python train.py --encoder_arch="convnext" --model="model that answers yes/no questions on an image's attributes" --dataset="rendered landscapes of hills, water and sky" --train_examples=72500 --image_size=64 --crop_scale_min=1 --horizontal_flip=true --questions_per_image=4 --encoder_isotropic=true --encoder_norm="layernorm" --encoder_activation="quick_gelu" --encoder_mlp_ratio=2 --encoder_layer_scale_init=0.1 --encoder_inner_norm=false --encoder_drop_path=0.05 --encoder_patch_size=[8, 8] --encoder_conv_stem=false --encoder_layers=8 --encoder_width=192 --encoder_kernel_size=7 --fusion="cross_attention" --fusion_encoder_width=256 --fusion_encoder_layers=7 --fusion_encoder_norm="layernorm" --fusion_encoder_norm_position="pre" --fusion_encoder_activation="squared_relu" --fusion_encoder_mlp_ratio=3 --fusion_encoder_head_dim=64 --fusion_encoder_fused_qkv=false --fusion_encoder_bias="all" --fusion_encoder_qk_norm=false --fusion_encoder_parallel_block=false --fusion_encoder_dropout=0.05 --fusion_encoder_inner_norm=false --fusion_encoder_positions="learned" --fusion_encoder_cross_attention_every=1 --init="lecun_normal" --residual_init="none" --optimizer="cautious_adamw" --learning_rate=0.001 --beta1=0.9 --beta2=0.98 --eps=1e-06 --max_grad_norm=1.0 --max_steps=17800 --batch_size=128 --epochs=31.4 --lr_schedule="cosine" --final_lr_fraction=0.1 --warmup_steps=1780 --weight_decay=0.1
Rows from block 2 of the fusion encoder of a small model that answers yes/no questions on an image's attributes, named by matrix and row number. Rows with one number belong to one neuron. Each number is 128 + 32 x the weight over its row's rms, rounded and kept within 0 to 255. All counts start at 0. Numbers have three digits each. After the name is the row's rms in percent of the matrix's.
After each neuron's rows are labels from the 100 texts, of 14976, where the neuron reaches its highest value: "tokens" is the input token at the peak. Only what is clearly more common there than usual is listed. The data: rendered landscapes of hills, water and sky. In brackets: how many of the 100.
# fc1: MLP up (fusion_encoder.blocks.2.mlp.fc1.weight, 768x256), inputs 0-51
# fc2: MLP down (fusion_encoder.blocks.2.mlp.fc2.weight, 256x768, transposed), outputs 0-51

fc1.104 078:132160099105130130099131104085116182086143158102175152104150163138116140122202119103186102129138101097080119121152167126110094085150180129148102145158140149
fc2.104 069:103117109136097110125123171142087178119128136119168173150129157110142122118195130138106144110160124077115112144153128105124118180141160088184129160096140158
tokens: "red mesas" (100)

fc1.15 123:105099143165101106126082133121191200074120124126101103144118148117153121116148094135127155106165142102077154132148114114131143205128133077110146104110203138
fc2.15 107:114174136055148083173147155083156126155107113169096145106102105159142138127064121139110094115158128126163132126096131136122066116114141112124086096081136172
tokens: "high relief" (50); "water" (45)

fc1.408 124:151097102099147108117135161129134103085125107133135106174132161098134147122096085115149102177123203110109174130159110170119168128139111136118174120156119156
fc2.408 139:144144178097095111151180137116167111131104050146137105117138109125135127098048135111116086127065146130138166151103155120147109152172118112046166149154139127
tokens: "dark volcanic rock" (53); "green hills" (31); "purple alien crags" (16)

fc1.58 106:161113094119086070113117189133075134145110172152203140118159132115138096108073084167185105148158152113124189169132123178142181138183145130164163107130137158
fc2.58 108:107142126152171060137202203088121130113153050173167179112106089108098091115162126144157130158147103090153120199133139096079126130152150051084153155102115103
tokens: "dark volcanic rock" (93)

fc1.13 119:139132132120114144116095147167132071069153131127128113178121149116155175099073089102169142166103194123120162124165160133109129122165127128104128107123153161
fc2.13 133:148109165074069091136161171110158105090114087128172123145168125122156122114041115136130087115085159124097144144120140134146094172182121101053192153137155142
tokens: "dark volcanic rock" (55); "green hills" (41)

fc1.733 050:130130106129176077095138142042156140129151162128118169103159078085153126123151124142128052125121091111164109146120121076182081091155121202100091132152138196
fc2.733 041:073157139108121109146134100121116090124192105069148139145181083117151072176136112123134142137161101191150147112107204140130107129119143101169114153160154151
tokens: "dark volcanic rock" (99)

fc1.262 097:148108167082110131055165116131154077141130160155148121115153093128174107147073143120130126082113093160132161111152087137130155186096155155078113145144126067
fc2.262 107:113085169143143154166164084129143137170119161172142079130132146128150102111117149086136159098110106122117160135134081149123155106095099124131156116133109118
tokens: "red mesas" (76); "terraced slopes" (23)

fc1.308 069:112129108143161120145123176083078087154100166138132153114190096118087110103146161184156116155167147113127094146095130100105117113114148107124168095104130091
fc2.308 063:155120131161114133077157091141130127145107066135138143087126126088146089106176167155179146166138119099119139180173106081097110161132084098123183141136154120
tokens: "dark volcanic rock" (100)

fc1.75 058:090131127131120138107184121175137145095103181051131147108156079102056139131139135151125071172092153108128102187145133127130136155123092109149177160116144094
fc2.75 043:148117152110150074128134147075121124099116111133115166090142142079138102145134090111168145119124150161079145113168157091120129141169187125107146130120153138
tokens: "red mesas" (55); "desert dunes" (42)

fc1.309 127:149097078124117136143143155099148128082080145154150087157115168082126128094112120130232138172149190124075155116190114140071153135157130119121152102163167154
fc2.309 120:137117135114117123118175103092183117134087066127120099087121106119121151118099135148159040115097135158125155150064134097123093122137102173049115136136086074
tokens: "dark volcanic rock" (59); "purple alien crags" (41)

fc1.157 116:134099152139102172045116126154083092148155160133146141097114092137123083163105133114108178111125112157120158121146095144131165174087193139153207113092112117
fc2.157 111:108127157141079125145114101123162114157123149118138105151122111101143120116054157111119212096160142123117169133114149112157124163092100121158198119069146140
tokens: "red mesas" (64); "terraced slopes" (30)

fc1.410 101:118112115165110117095159107099234163125123110140101098145083142148153102122123113145136152132160174095145187130168123057126137171131072111108147079103211111
fc2.410 101:096134150095122139139104138069145178082075123169132140144152105144138082117086166095103158112154138138124103184142078104170102152136162107165144090133127181
tokens: "high relief" (44); "night" (39); "sunset" (17)

fc1.154 102:152153119128083103136193134081233197132147131138100083142146153113140090169120131158175161155145111131128176123129131103168163179120153148101166095117177126
fc2.154 101:083132141129093111111101115063144130077066132133117087143137137107132092107078103149112119108181153146099113127129093149178078157164143103177166108101141151
tokens: "high relief" (54); "purple alien crags" (37)

fc1.664 087:115109105139126136097090141104083117138137108093183178113156143130134110169128142091108149138146082143078146175130081140105132160086155169136198162093092084
fc2.664 093:111092173146107180143102114174165091126108200133126112161110086133114149109084134128148165101135161139083095099094140119167159164085174098105102161078106108
tokens: "red mesas" (85); "terraced slopes" (12)

fc1.656 109:140121118101102134153105156111104100090138121143194096176121171077129164097119099118169105148140197106120182160155120122083132130154108135127132116143160154
fc2.656 122:129148170091068114135145142119167100116105075144120079130129133123159118103024114114103097105083154160128169144135137127179085186191073088053167149119138130
tokens: "dark volcanic rock" (60); "purple alien crags" (31); "green hills" (9)